config.yaml
dataset: "dead-leaves pictures: piles of overlapping shapes"
train_examples: 145000
encoder_fused_qkv: true
loss: "l1"
decoder_widths: [64, 128, 256, 256]
decoder_attention: false
nesterov: true
adamw_lr_other_params: 0.00083
ema_decay: 0.99
max_steps: 2800
Rows from block 4 of the encoder of a small image VQ-VAE, named by matrix and row number. Rows with one number belong to one neuron. Each number is 200 + 20 x the weight over its row's rms, rounded and kept within 0 to 999. All counts start at 0.
After each neuron's rows are labels from the 100 images, of 14976, where the neuron reaches its highest value: "top examples" is what is common among them. Only what is clearly more common there than usual is listed. The data: dead-leaves pictures: piles of overlapping shapes. In brackets: how many of the 100, against the usual share in percent.
# fc1: MLP up (encoder.blocks.4.mlp.fc1.weight, 768x192), inputs 0-95
# fc2: MLP down (encoder.blocks.4.mlp.fc2.weight, 192x768, transposed), outputs 0-95

fc1.619,203,208,184,191,202,215,187,229,205,205,212,209,190,257,202,202,213,194,185,200,200,178,183,211,201,196,175,206,243,180,247,194,162,205,234,194,197,213,194,213,178,176,191,203,226,184,191,194,212,191,194,167,222,216,194,174,158,205,193,187,191,202,235,182,170,251,170,207,214,174,235,201,204,158,198,201,208,200,179,212,198,234,195,192,180,168,210,181,196,194,167,187,218,208,175,178
fc2.619,208,205,177,216,168,204,211,200,190,195,179,204,209,200,205,219,202,187,222,200,188,236,207,211,203,202,206,220,213,193,182,233,208,191,187,195,201,153,211,201,234,242,192,182,143,181,207,205,191,194,191,275,196,173,189,239,246,179,215,189,210,214,177,217,237,164,188,220,186,209,181,204,209,233,163,187,218,201,212,198,174,185,202,192,189,209,186,190,192,197,221,232,196,214,190,221
top examples: cool (64 vs 14.4)

fc1.730,194,211,183,198,235,179,191,183,209,221,172,211,159,207,205,234,235,195,207,229,181,182,191,210,191,204,182,213,163,192,217,226,234,182,168,195,184,166,175,213,199,225,204,206,215,194,231,215,189,212,233,234,219,218,190,188,194,245,224,183,200,196,191,181,215,173,241,194,200,226,189,223,216,234,195,212,215,200,198,216,164,223,187,235,195,199,164,211,180,209,213,154,207,172,184,203
fc2.730,191,191,200,229,167,206,160,198,191,214,220,190,217,195,205,156,175,224,208,161,213,223,184,213,175,212,185,203,204,223,223,202,202,174,203,199,207,203,228,204,160,209,196,213,194,204,172,190,219,202,212,205,186,171,229,186,185,184,203,200,194,214,207,194,201,217,172,229,204,204,202,228,238,205,196,157,211,167,211,188,220,154,207,208,181,183,207,220,208,198,214,253,156,199,199,178
top examples: dark (86 vs 13.7)

fc1.580,207,171,189,242,203,205,202,231,211,195,154,204,232,209,219,197,240,173,221,212,214,203,186,193,240,195,220,183,221,194,203,230,214,178,186,199,194,216,196,189,247,256,209,174,215,185,155,183,177,192,174,209,228,227,164,240,194,214,222,184,160,199,180,185,206,205,196,173,179,175,194,211,178,219,208,166,200,210,200,186,215,203,181,246,221,183,193,190,232,194,163,204,205,187,175,208
fc2.580,207,190,210,182,208,217,195,219,214,203,185,197,166,217,189,203,185,210,187,236,202,198,224,187,206,219,181,226,204,229,183,203,225,194,234,201,220,210,187,232,117,167,185,212,197,194,226,203,191,190,241,208,191,216,233,193,206,187,202,248,244,228,212,215,187,210,196,208,203,217,220,192,204,191,217,240,183,209,203,187,209,176,196,168,217,222,221,192,166,203,218,214,209,224,207,228
top examples: grey (94 vs 14.4)

fc1.651,215,200,168,173,212,207,214,213,197,161,201,189,227,182,199,182,221,208,225,185,220,156,189,172,194,201,177,212,205,187,170,196,210,222,188,185,184,204,204,190,188,177,196,199,200,209,202,236,177,185,198,185,207,197,226,228,181,203,186,212,187,182,185,200,170,178,201,217,203,184,206,205,208,213,157,176,200,192,142,216,235,248,172,173,201,183,178,194,181,184,210,195,206,226,210,190
fc2.651,200,211,218,215,200,223,194,209,225,209,235,226,159,211,220,203,178,168,187,199,206,236,174,220,204,188,206,185,200,178,199,190,202,208,200,192,185,220,191,209,227,198,188,190,195,184,205,171,229,208,206,212,181,196,201,203,205,192,210,199,187,191,234,167,195,211,196,202,213,231,210,134,202,192,215,190,179,197,220,185,194,182,217,221,195,206,205,225,217,181,213,220,191,214,204,201
top examples: vivid (62 vs 14.3); dark (35 vs 13.7)

fc1.643,219,226,193,200,198,208,158,233,191,215,200,174,205,196,233,223,226,184,225,232,197,233,209,221,200,146,199,198,194,202,182,217,207,194,201,222,224,235,205,171,207,218,198,195,186,178,176,215,188,235,218,236,200,185,197,164,210,217,188,201,227,195,174,186,156,199,193,202,231,184,221,183,220,211,205,180,227,205,156,181,185,195,188,185,199,158,212,186,209,190,185,188,206,202,235,216
fc2.643,191,161,201,199,201,211,221,208,204,186,255,226,211,192,180,177,171,220,192,198,160,168,215,181,163,251,206,193,223,199,208,202,201,212,188,198,172,184,186,243,181,169,195,201,208,225,194,193,188,170,192,185,215,211,196,220,197,242,199,211,168,210,216,197,204,201,178,242,193,229,213,238,165,213,197,217,171,214,255,183,196,184,231,218,205,233,175,200,169,195,203,191,186,209,174,226
top examples: grey (49 vs 14.4)

fc1.46,187,145,193,214,178,213,220,193,201,219,169,216,200,179,165,192,218,215,213,232,169,171,196,191,195,197,214,230,192,228,164,190,209,218,206,214,216,198,178,198,186,226,227,225,223,209,227,172,193,186,165,186,171,192,245,200,173,201,185,193,233,193,133,209,205,168,196,216,194,215,191,177,201,175,209,191,185,188,206,141,210,220,227,187,164,199,191,199,194,171,213,208,232,204,202,209
fc2.46,238,226,207,195,184,219,203,227,168,229,198,171,188,219,222,187,203,231,172,188,218,199,203,212,196,208,189,207,184,167,258,216,187,200,191,203,165,187,217,188,223,196,233,164,201,184,213,225,186,164,196,207,233,211,178,185,220,231,210,180,194,181,204,222,210,184,167,175,185,200,212,239,201,223,192,207,203,177,217,193,194,191,192,221,175,215,215,223,192,222,207,177,189,196,170,210
top examples: pastel (46 vs 14.5); grey (33 vs 14.4)

fc1.61,175,213,209,210,208,238,201,197,221,203,192,195,215,193,185,201,174,199,200,229,187,193,205,244,180,219,219,231,207,192,186,188,241,198,183,199,188,204,180,201,193,190,206,192,201,201,196,196,198,209,211,191,210,233,179,196,240,205,189,188,194,206,229,210,180,199,236,191,224,228,180,233,217,172,205,203,173,191,197,186,223,184,167,208,202,196,215,214,198,204,243,193,216,167,171,200
fc2.61,169,206,193,205,222,170,201,192,222,193,181,186,182,222,194,210,228,199,203,159,210,207,184,175,224,197,208,188,181,161,193,175,178,200,215,181,210,210,178,204,194,187,177,215,157,186,218,218,176,188,234,222,218,153,187,220,199,221,205,177,196,195,193,218,204,183,174,200,174,180,197,172,186,188,207,226,218,202,197,220,218,230,213,198,192,200,170,179,186,195,212,208,181,190,197,198
top examples: dark (73 vs 13.7)

fc1.573,231,214,219,165,201,194,199,252,202,236,218,191,218,197,211,206,187,193,162,219,201,202,217,186,211,169,167,202,197,181,184,185,196,193,187,153,190,203,218,222,202,153,192,195,246,229,191,213,210,175,217,228,188,210,171,215,177,189,224,184,204,193,202,200,176,185,225,178,203,215,184,195,213,208,180,193,218,222,193,185,194,198,195,211,227,223,233,198,184,191,170,221,191,223,208,210
fc2.573,170,163,175,203,189,193,178,194,201,156,182,187,202,191,162,194,188,185,199,178,202,219,191,206,202,228,199,197,197,231,207,210,202,248,192,201,205,220,193,230,196,209,198,206,188,184,209,158,192,233,188,214,232,186,200,177,200,178,192,170,197,192,181,185,213,226,211,228,204,196,210,188,215,201,204,193,155,188,231,204,224,206,184,194,175,194,186,151,219,216,230,186,213,235,220,186
top examples: pastel (70 vs 14.5)

fc1.406,233,202,214,200,191,164,199,143,232,204,199,239,168,229,229,175,187,160,247,219,168,211,229,215,227,195,177,201,183,211,203,198,204,215,192,172,203,209,195,178,178,175,227,167,181,201,196,205,211,200,190,157,239,167,215,205,165,211,194,205,194,195,194,172,204,197,167,188,188,170,179,184,186,202,178,185,184,211,194,199,203,217,190,194,194,202,189,199,210,189,166,245,219,207,183,205
fc2.406,179,214,175,226,197,217,188,209,206,175,182,186,217,194,197,227,186,225,188,194,182,161,179,216,210,187,140,230,221,199,153,206,220,197,209,197,188,187,208,196,216,209,198,236,199,227,216,172,220,196,186,196,221,211,229,204,192,196,206,161,220,199,191,196,196,188,175,208,206,193,200,221,209,191,249,244,243,185,195,213,190,207,201,199,172,174,229,197,189,197,203,161,182,227,185,244
top examples: pastel (54 vs 14.5)

fc1.357,216,187,254,214,188,191,203,169,209,194,182,200,230,189,176,205,218,213,188,228,166,194,207,212,231,215,207,184,228,179,213,222,186,208,233,197,201,194,177,198,196,207,183,185,204,204,185,166,172,206,143,198,184,186,204,219,156,235,214,163,232,161,205,207,188,199,179,208,204,195,179,199,231,201,208,221,211,203,230,231,195,209,192,198,187,217,181,195,188,217,205,201,175,217,200,197
fc2.357,211,199,196,166,221,201,195,212,211,201,209,187,183,223,208,202,212,187,172,169,226,201,209,215,178,201,199,206,205,223,194,203,235,205,225,214,209,216,204,211,209,228,232,214,220,190,230,222,200,201,238,194,218,201,208,176,194,212,163,215,171,219,202,204,174,210,226,172,192,201,189,218,192,203,202,189,194,194,229,187,219,208,219,197,250,188,206,204,218,184,206,207,243,173,209,209
top examples: shaded (77 vs 50.3); pastel (57 vs 14.5)

fc1.352,196,213,184,218,234,213,240,229,205,192,200,189,230,245,174,208,209,178,228,238,212,207,164,201,223,202,220,188,204,215,212,200,196,170,192,238,221,232,168,226,203,190,198,209,193,182,212,202,180,201,209,190,230,186,182,197,195,225,200,242,211,194,189,204,215,182,211,177,206,227,154,208,213,217,214,210,210,183,248,182,208,220,225,214,232,183,181,211,195,187,206,193,168,214,179,219
fc2.352,203,183,207,218,202,205,198,207,244,187,190,171,172,134,218,209,221,247,196,185,183,182,240,177,201,163,179,179,191,201,184,226,180,222,220,180,190,142,202,205,171,206,188,204,240,211,186,171,212,184,187,173,203,235,189,187,216,204,218,200,179,179,201,198,186,171,219,198,209,193,194,186,196,218,190,192,177,197,168,230,208,190,180,208,180,207,216,183,211,218,184,199,199,209,222,185
top examples: pastel (88 vs 14.5)

fc1.190,211,243,204,213,211,191,183,224,213,183,221,194,201,176,206,190,201,204,185,216,205,226,177,193,158,193,212,195,182,219,215,195,234,189,206,203,219,216,213,204,205,208,205,200,226,217,201,238,205,183,162,234,201,176,197,167,191,179,222,185,225,221,228,179,238,194,220,223,200,211,182,221,155,212,210,186,215,214,196,180,234,199,164,175,219,183,236,231,220,199,164,209,196,192,191,202
fc2.190,183,159,207,186,189,216,197,182,172,190,194,216,189,224,223,187,196,165,222,210,179,176,209,217,198,169,208,206,195,197,194,184,159,208,215,191,176,185,169,238,192,203,204,189,188,167,187,191,167,217,208,181,198,214,205,215,187,226,170,215,204,172,220,173,202,232,165,183,199,207,203,226,203,220,219,215,256,195,222,193,169,205,201,216,181,205,144,200,189,175,217,170,175,218,203,196
top examples: cool (44 vs 14.4)

fc1.427,205,181,195,232,202,189,206,197,203,162,184,196,198,198,188,184,186,232,188,169,174,210,180,193,202,215,166,205,200,168,187,207,197,184,179,166,197,223,171,197,196,218,197,194,220,197,240,198,217,183,196,211,196,206,177,173,178,231,180,177,156,197,206,211,212,200,207,209,234,189,221,203,213,220,182,201,216,214,174,216,160,198,197,179,245,226,192,213,179,234,181,189,187,165,222,205
fc2.427,217,182,213,187,196,209,191,226,180,216,190,212,208,181,211,237,211,202,208,214,248,208,247,185,226,179,240,198,214,205,222,203,174,198,187,211,212,199,213,233,202,222,193,179,233,221,200,210,164,232,203,216,193,190,219,211,180,169,174,232,211,197,190,190,195,193,186,173,206,204,197,174,253,185,157,186,178,201,230,231,190,214,199,208,178,198,194,201,213,189,194,189,193,215,174,188
top examples: shaded (82 vs 50.3); pastel (63 vs 14.5)

fc1.239,191,191,194,179,182,184,194,211,237,189,209,221,218,210,218,182,177,184,181,179,193,201,194,187,160,192,216,203,181,244,204,218,181,191,203,211,187,186,205,186,184,230,231,196,195,184,206,245,200,211,198,186,188,226,209,197,198,259,230,202,233,227,191,197,223,220,208,217,185,203,199,203,217,201,212,195,201,221,229,204,225,149,177,199,208,221,204,208,199,194,236,207,157,177,221,187
fc2.239,171,229,203,199,195,216,198,196,205,207,204,222,196,199,202,198,231,165,211,187,155,177,217,197,198,205,199,199,206,184,200,174,203,206,201,216,180,212,217,188,226,180,178,201,203,216,195,158,186,151,160,219,223,206,188,205,237,188,203,223,188,181,168,179,197,202,217,186,198,203,216,198,197,214,184,214,212,192,250,204,206,204,201,258,215,162,223,194,208,171,163,182,211,185,199,167
top examples: large pieces (62 vs 33.4); grey (42 vs 14.4)

fc1.301,200,211,190,206,208,182,207,201,242,209,205,194,194,217,181,186,172,216,203,208,185,194,171,183,191,187,219,202,187,205,209,175,194,194,182,205,220,239,200,202,211,192,215,183,221,217,185,195,188,202,202,167,198,212,203,203,185,189,212,210,177,190,188,178,204,219,234,230,208,211,237,213,162,207,169,187,171,215,238,194,242,152,187,202,192,194,199,193,202,204,192,208,210,199,195,204
fc2.301,212,175,216,228,183,180,195,201,216,190,186,197,186,190,220,166,201,216,229,183,206,201,207,245,167,186,190,194,201,199,189,206,172,165,183,220,222,158,221,184,187,187,176,195,219,210,209,159,217,169,201,247,162,187,197,202,165,196,173,164,222,197,220,232,216,203,197,247,184,150,214,209,224,224,216,199,204,198,207,190,198,222,165,213,197,212,174,184,198,224,207,180,206,200,173,196
top examples: large pieces (60 vs 33.4); warm (52 vs 14.2); vivid (48 vs 14.3)

fc1.169,204,217,169,211,197,184,221,214,190,199,192,215,206,208,214,171,198,185,195,236,177,188,183,202,165,197,197,179,203,183,244,200,230,193,196,238,208,201,191,227,188,187,194,190,171,223,213,220,184,230,179,196,219,178,203,158,209,188,175,217,204,197,236,202,177,186,202,185,176,174,224,211,210,210,193,195,203,175,221,166,178,223,234,177,178,185,227,193,248,198,198,227,188,186,208,194
fc2.169,170,169,229,210,206,207,174,182,238,236,210,189,215,171,194,204,163,205,198,164,197,201,188,195,204,178,206,229,181,236,190,232,155,191,192,206,205,200,173,201,243,218,181,212,252,214,199,175,190,195,217,174,206,190,209,224,183,203,200,194,170,197,192,203,190,238,187,222,207,216,194,197,208,203,214,211,220,214,193,208,230,193,186,218,218,192,156,195,202,177,194,205,182,234,215,215
top examples: grey (75 vs 14.4)

fc1.562,206,236,213,207,167,184,222,222,222,207,208,199,230,184,209,207,220,172,181,166,186,208,170,202,196,202,184,189,186,171,224,218,187,240,217,223,211,248,167,212,201,230,188,208,197,177,201,206,165,222,202,198,198,177,177,202,211,204,210,196,255,191,222,172,227,172,246,202,208,209,165,216,186,195,240,178,224,210,176,218,208,195,172,193,212,213,162,192,220,216,200,181,197,213,210,157
fc2.562,193,173,213,167,232,205,211,203,174,215,179,188,193,201,230,151,183,211,222,168,186,227,220,168,172,156,224,197,189,214,174,161,208,192,176,206,166,171,205,184,213,175,234,199,196,216,197,161,231,154,176,201,182,197,196,197,189,216,204,178,163,197,169,233,189,198,179,231,200,193,232,207,232,182,167,199,193,201,218,214,223,210,232,163,189,217,173,191,162,182,211,221,210,195,193,223
top examples: grey (79 vs 14.4)

fc1.666,204,195,203,192,190,215,207,180,182,206,211,196,209,231,191,217,213,218,245,191,175,197,225,170,220,188,175,205,170,177,212,220,239,211,189,169,226,184,204,202,230,184,259,208,184,180,193,204,190,202,254,182,208,199,193,182,203,191,212,236,210,192,229,206,204,188,186,219,194,178,177,211,222,191,243,189,216,231,204,201,195,181,226,223,207,205,235,207,152,159,219,216,201,203,212,185
fc2.666,207,226,189,222,195,197,182,222,220,193,192,217,217,186,175,199,207,194,179,193,213,199,190,202,205,221,231,235,226,208,187,169,143,176,215,229,178,225,181,201,221,204,164,185,190,225,215,197,201,197,187,207,167,173,159,215,207,185,220,173,202,233,189,191,209,181,220,210,196,164,239,213,198,208,169,205,182,173,200,215,215,221,186,193,216,194,197,183,240,196,199,178,200,214,194,202
top examples: pastel (97 vs 14.5)

fc1.393,177,181,214,210,201,212,219,215,211,185,161,225,223,211,188,181,210,181,217,196,168,182,197,198,153,187,151,197,205,178,239,208,232,212,174,177,203,190,154,233,227,170,176,217,203,221,182,266,200,202,174,200,201,211,185,225,242,187,180,205,236,209,205,201,177,219,183,207,221,189,201,214,200,228,156,172,213,191,225,220,195,198,212,215,202,212,184,183,227,213,212,207,240,166,223,206
fc2.393,204,244,184,179,195,186,216,213,190,184,193,168,209,171,223,207,223,189,164,201,229,158,223,220,193,190,231,206,207,192,173,182,167,187,199,213,236,210,214,193,173,193,195,181,203,200,210,162,193,212,219,200,202,160,242,166,185,171,220,198,188,163,195,192,214,192,182,223,193,210,212,229,200,169,225,173,195,192,198,190,198,161,196,223,244,217,173,226,178,220,197,173,211,204,160,182
top examples: shaded (80 vs 50.3); pastel (39 vs 14.5)

fc1.477,192,145,186,214,201,219,188,212,226,164,174,178,212,214,205,195,229,205,214,215,193,199,164,197,245,185,191,177,196,188,167,190,196,171,203,190,197,194,236,204,207,208,182,185,201,199,162,216,228,210,191,196,179,187,186,166,221,202,175,194,185,174,217,218,227,164,221,252,199,216,175,208,236,202,224,200,181,181,222,180,173,213,210,189,240,192,225,225,215,193,213,190,187,227,182,198
fc2.477,199,197,238,174,182,148,176,185,158,247,209,184,200,188,165,218,238,183,202,168,195,202,230,177,190,194,226,186,205,199,201,206,175,172,201,226,209,207,182,209,170,235,204,214,201,184,228,201,187,201,200,205,199,186,216,223,176,181,211,200,210,217,222,205,198,215,225,174,193,181,218,182,204,215,206,222,206,216,212,230,173,205,177,224,169,194,190,199,178,211,181,189,221,192,204,198
top examples: shaded (80 vs 50.3); pastel (65 vs 14.5)

fc1.85,162,215,193,200,212,176,199,198,174,205,213,205,225,221,185,170,192,193,207,186,195,212,197,196,188,229,184,213,186,191,198,173,198,226,221,204,259,176,181,218,175,230,187,195,194,207,202,224,216,167,185,232,187,202,187,182,179,190,202,160,213,220,202,241,239,188,226,198,218,193,204,224,212,179,220,197,170,192,221,214,216,162,223,206,217,218,175,195,205,222,193,223,266,197,191,183
fc2.85,208,181,225,196,192,220,238,200,222,192,208,209,206,222,185,208,202,202,177,247,203,183,179,195,219,190,219,199,183,226,233,231,221,139,208,207,168,212,192,226,245,213,214,204,228,172,179,219,166,177,191,181,216,188,204,217,233,210,185,219,167,209,207,173,199,214,232,201,182,212,212,190,167,214,167,196,180,204,178,168,218,255,174,206,217,198,197,204,189,233,241,197,193,205,218,192
top examples: cool (57 vs 14.4); grey (32 vs 14.4)

fc1.501,173,203,200,166,191,211,173,180,155,222,234,191,194,182,169,206,209,176,214,177,178,177,249,236,161,210,164,202,189,237,197,209,152,209,231,195,200,199,213,206,211,197,198,189,246,167,222,169,179,193,187,232,179,195,213,188,200,188,188,235,196,191,218,206,219,182,204,214,213,215,201,202,175,230,228,147,182,186,191,215,193,184,209,180,198,211,185,198,171,223,184,202,233,237,208,212
fc2.501,218,253,212,196,216,192,200,199,226,185,196,183,195,225,233,217,175,209,195,251,181,243,175,186,206,212,236,189,186,176,165,210,232,240,212,184,198,184,206,173,201,195,198,181,200,225,173,222,217,211,184,190,214,197,223,189,218,241,210,171,199,201,191,225,174,199,189,179,196,192,196,199,212,174,202,208,203,229,193,172,200,210,205,239,208,152,225,225,227,171,188,204,201,186,188,189
top examples: grey (38 vs 14.4)

fc1.247,207,220,208,177,171,214,214,214,249,216,194,175,183,192,185,201,183,193,183,198,206,192,205,207,178,238,176,219,225,196,230,197,188,176,179,160,220,179,185,216,200,221,189,206,214,240,187,213,206,189,224,181,196,176,199,214,215,196,216,167,158,214,212,203,248,187,196,188,192,192,182,222,198,181,213,200,215,194,232,179,199,189,205,197,175,207,193,208,179,232,198,190,214,188,195,195
fc2.247,205,207,204,191,222,210,181,155,210,195,208,203,202,238,198,206,151,229,219,186,208,201,189,181,213,179,230,192,216,206,203,181,182,179,219,214,205,184,212,193,237,186,200,219,214,213,181,161,187,217,218,207,221,217,178,205,207,201,218,223,241,189,210,188,196,214,200,215,212,176,215,198,189,203,189,168,236,193,201,195,183,197,217,200,187,221,212,189,177,192,203,197,133,169,213,216
top examples: large pieces (62 vs 33.4); pastel (43 vs 14.5)

fc1.418,195,207,172,184,251,203,249,195,180,195,189,193,218,206,225,210,208,151,215,224,195,200,217,213,182,182,216,161,196,235,232,219,177,230,217,201,203,219,202,188,180,224,198,180,197,162,198,236,225,190,206,184,193,210,218,205,203,220,200,188,171,171,169,225,203,190,244,201,199,232,206,204,182,182,186,199,188,203,218,241,238,200,208,209,173,179,195,176,199,208,178,193,185,230,219,241
fc2.418,187,192,206,197,157,179,183,228,206,183,185,214,179,221,220,221,187,214,204,191,201,189,216,230,228,205,198,209,245,200,186,196,203,180,169,227,187,202,158,176,214,193,187,234,205,187,195,186,191,203,229,219,217,203,155,235,165,196,192,233,200,220,188,195,199,179,183,217,195,202,201,188,236,223,212,218,215,175,189,182,222,176,181,186,192,183,227,198,157,199,208,210,199,172,201,195
top examples: grey (75 vs 14.4)

fc1.407,246,169,220,185,236,167,179,214,210,194,214,180,168,204,198,168,201,225,198,206,187,223,172,156,215,215,191,208,155,158,190,200,195,217,211,197,215,212,193,189,183,223,183,178,221,222,220,228,198,168,192,218,206,239,216,169,199,196,213,214,177,210,217,211,225,190,214,186,180,171,201,200,197,201,217,200,195,233,197,210,183,194,163,168,140,237,214,175,193,204,207,223,207,198,196,226
fc2.407,183,213,197,216,180,214,219,192,185,201,199,203,187,228,232,203,215,177,199,207,226,214,243,214,194,195,228,197,195,237,199,223,168,160,196,184,190,201,189,225,183,223,198,178,218,196,175,198,182,160,205,201,195,199,190,219,197,204,190,212,220,209,182,189,206,205,223,159,219,197,203,194,220,186,200,220,184,186,222,195,161,194,209,183,200,196,177,232,229,240,218,221,217,199,199,200
top examples: shaded (76 vs 50.3); cool (45 vs 14.4)

fc1.482,220,220,211,182,193,212,192,230,220,192,203,191,222,228,170,195,191,214,196,182,199,199,183,216,187,183,190,202,188,197,195,181,197,216,199,205,222,184,173,185,218,168,186,189,194,223,183,204,195,202,235,175,165,204,180,193,223,221,218,213,213,171,149,185,225,200,235,206,207,181,169,196,209,217,185,218,200,220,229,188,210,228,221,230,171,241,199,181,204,181,218,182,238,185,243,212
fc2.482,193,202,215,194,231,194,223,180,194,214,203,184,209,163,225,206,217,218,199,215,206,184,188,198,222,180,220,216,187,206,196,210,186,211,214,242,188,207,240,190,187,187,193,179,171,206,205,168,204,208,210,203,249,202,225,230,205,215,233,164,180,230,233,169,222,197,209,222,196,225,210,187,183,188,193,165,196,167,216,186,220,177,228,209,184,206,201,186,183,190,186,211,181,188,179,161
top examples: vivid (61 vs 14.3)

fc1.641,203,153,179,179,218,180,192,225,163,199,175,175,209,163,192,193,188,198,197,182,230,233,194,219,209,188,208,201,176,214,222,213,219,206,221,201,226,209,223,202,205,190,185,200,189,189,192,203,230,168,196,183,190,181,200,150,206,225,207,210,218,192,193,194,185,213,176,211,216,212,200,191,194,188,189,210,211,182,205,202,212,194,241,175,172,201,194,174,217,226,182,201,193,215,245,204
fc2.641,251,235,177,203,196,224,216,189,181,224,247,210,190,204,214,167,211,185,182,241,197,219,185,204,227,193,226,197,244,206,186,190,203,211,212,224,217,222,206,192,199,216,206,193,217,196,199,226,190,180,218,212,222,226,179,221,164,176,180,223,206,204,202,170,188,211,204,189,200,156,198,208,232,221,227,165,190,200,215,204,151,212,199,209,179,191,195,200,184,208,197,212,186,199,183,198
top examples: pastel (75 vs 14.5)

fc1.604,204,213,196,201,173,224,185,214,199,152,202,198,224,213,192,164,173,191,212,193,216,183,199,224,203,202,191,210,232,188,213,198,185,217,201,191,204,203,199,179,208,209,180,203,197,224,211,183,169,231,218,200,192,172,188,204,221,229,205,244,203,209,219,236,187,212,192,176,203,214,202,228,215,200,173,205,215,193,201,194,189,205,189,185,197,213,160,180,158,195,231,194,200,167,223,172
fc2.604,203,203,220,199,212,170,249,212,170,231,178,220,192,184,190,190,198,223,188,186,177,209,232,201,208,207,190,213,161,186,156,175,222,189,212,214,185,202,192,196,177,174,209,183,201,216,196,202,213,187,189,182,236,231,175,223,187,158,194,179,209,217,174,180,190,190,207,226,184,189,189,188,207,197,183,222,184,207,181,211,209,202,221,193,224,211,221,195,180,212,166,243,218,224,203,215
top examples: shaded (77 vs 50.3); warm (55 vs 14.2)

fc1.461,224,217,227,199,184,191,221,224,224,217,204,218,233,186,186,243,204,163,215,234,210,189,151,157,191,229,198,196,202,201,170,191,204,183,214,232,206,177,209,189,216,180,195,201,211,197,217,198,214,229,188,175,219,187,201,194,244,208,207,196,197,205,206,179,217,171,208,188,219,215,191,221,187,202,214,209,183,178,205,239,206,184,227,197,191,201,209,205,212,191,227,212,197,182,151,208
fc2.461,157,179,219,200,190,217,185,201,196,153,188,195,194,188,227,174,178,209,170,192,235,206,228,227,171,170,198,203,189,186,225,229,192,195,199,184,219,223,218,190,189,197,199,201,198,149,205,231,205,173,189,201,189,192,198,217,189,211,241,188,225,193,215,207,177,173,193,194,200,195,172,191,184,195,206,234,210,200,213,170,215,202,217,198,204,218,188,218,188,218,159,223,201,187,235,193
top examples: grey (75 vs 14.4)

fc1.216,197,177,195,222,194,162,197,206,249,229,210,211,191,217,184,212,219,208,224,211,169,191,198,193,231,189,242,206,193,215,207,197,164,171,183,153,231,198,199,198,167,195,236,180,208,198,234,215,194,216,188,209,170,203,206,203,212,209,204,221,190,196,204,211,168,216,203,228,196,190,209,183,205,203,155,193,214,194,206,210,158,180,213,178,214,205,210,159,199,195,198,186,188,216,159,168
fc2.216,197,150,216,192,200,212,206,214,161,213,182,214,190,189,219,236,165,204,163,198,212,191,178,190,194,216,177,201,209,201,230,177,229,221,202,238,173,218,197,208,205,193,180,223,176,191,194,217,217,182,192,169,184,217,199,178,222,197,212,178,194,216,176,192,200,201,166,183,201,190,178,207,221,201,219,222,233,168,209,185,240,205,215,199,199,195,215,238,214,183,190,167,206,158,216,212
top examples: cool (41 vs 14.4); pastel (34 vs 14.5)

fc1.428,212,206,253,207,229,233,217,205,211,167,235,177,207,190,218,203,232,190,200,220,210,196,208,210,202,158,210,197,196,194,190,185,160,219,206,220,198,198,195,195,205,192,221,196,230,233,189,221,206,212,152,218,187,185,177,185,187,187,206,188,210,156,161,214,171,201,152,184,215,165,187,265,185,210,169,178,203,202,204,227,226,211,194,196,192,205,214,200,192,212,179,157,183,169,221,185
fc2.428,191,240,181,189,188,182,198,221,211,222,156,242,199,186,195,191,192,185,185,207,197,199,186,156,216,229,207,231,191,164,177,199,224,199,199,175,192,180,164,230,167,212,199,201,145,203,157,190,223,197,195,199,199,187,206,169,204,207,198,211,179,203,232,202,206,209,232,209,193,201,237,161,190,198,191,189,194,194,221,174,173,188,207,191,182,205,198,201,197,202,216,179,245,180,170,179
top examples: cool (64 vs 14.4)

fc1.373,231,212,199,205,214,202,174,174,228,214,171,216,160,204,200,195,180,175,216,193,222,201,183,211,215,208,212,197,199,163,166,190,229,200,219,213,198,185,145,225,187,165,208,207,220,236,200,191,190,194,204,190,203,160,154,204,173,206,179,194,167,199,223,191,166,210,242,181,213,174,225,250,206,210,231,206,158,191,222,200,204,232,206,191,212,203,200,210,205,214,189,139,195,177,229,196
fc2.373,178,193,211,190,176,186,232,225,177,205,192,231,218,209,194,213,217,190,195,184,238,182,228,202,184,195,212,189,169,192,208,200,181,200,191,192,240,202,242,188,188,200,177,208,165,155,191,215,208,234,187,190,221,236,212,162,220,175,229,222,177,193,195,200,229,183,173,195,188,228,176,159,182,192,177,195,215,203,159,172,217,188,219,195,182,194,214,193,183,200,213,242,177,213,183,193
top examples: dark (37 vs 13.7)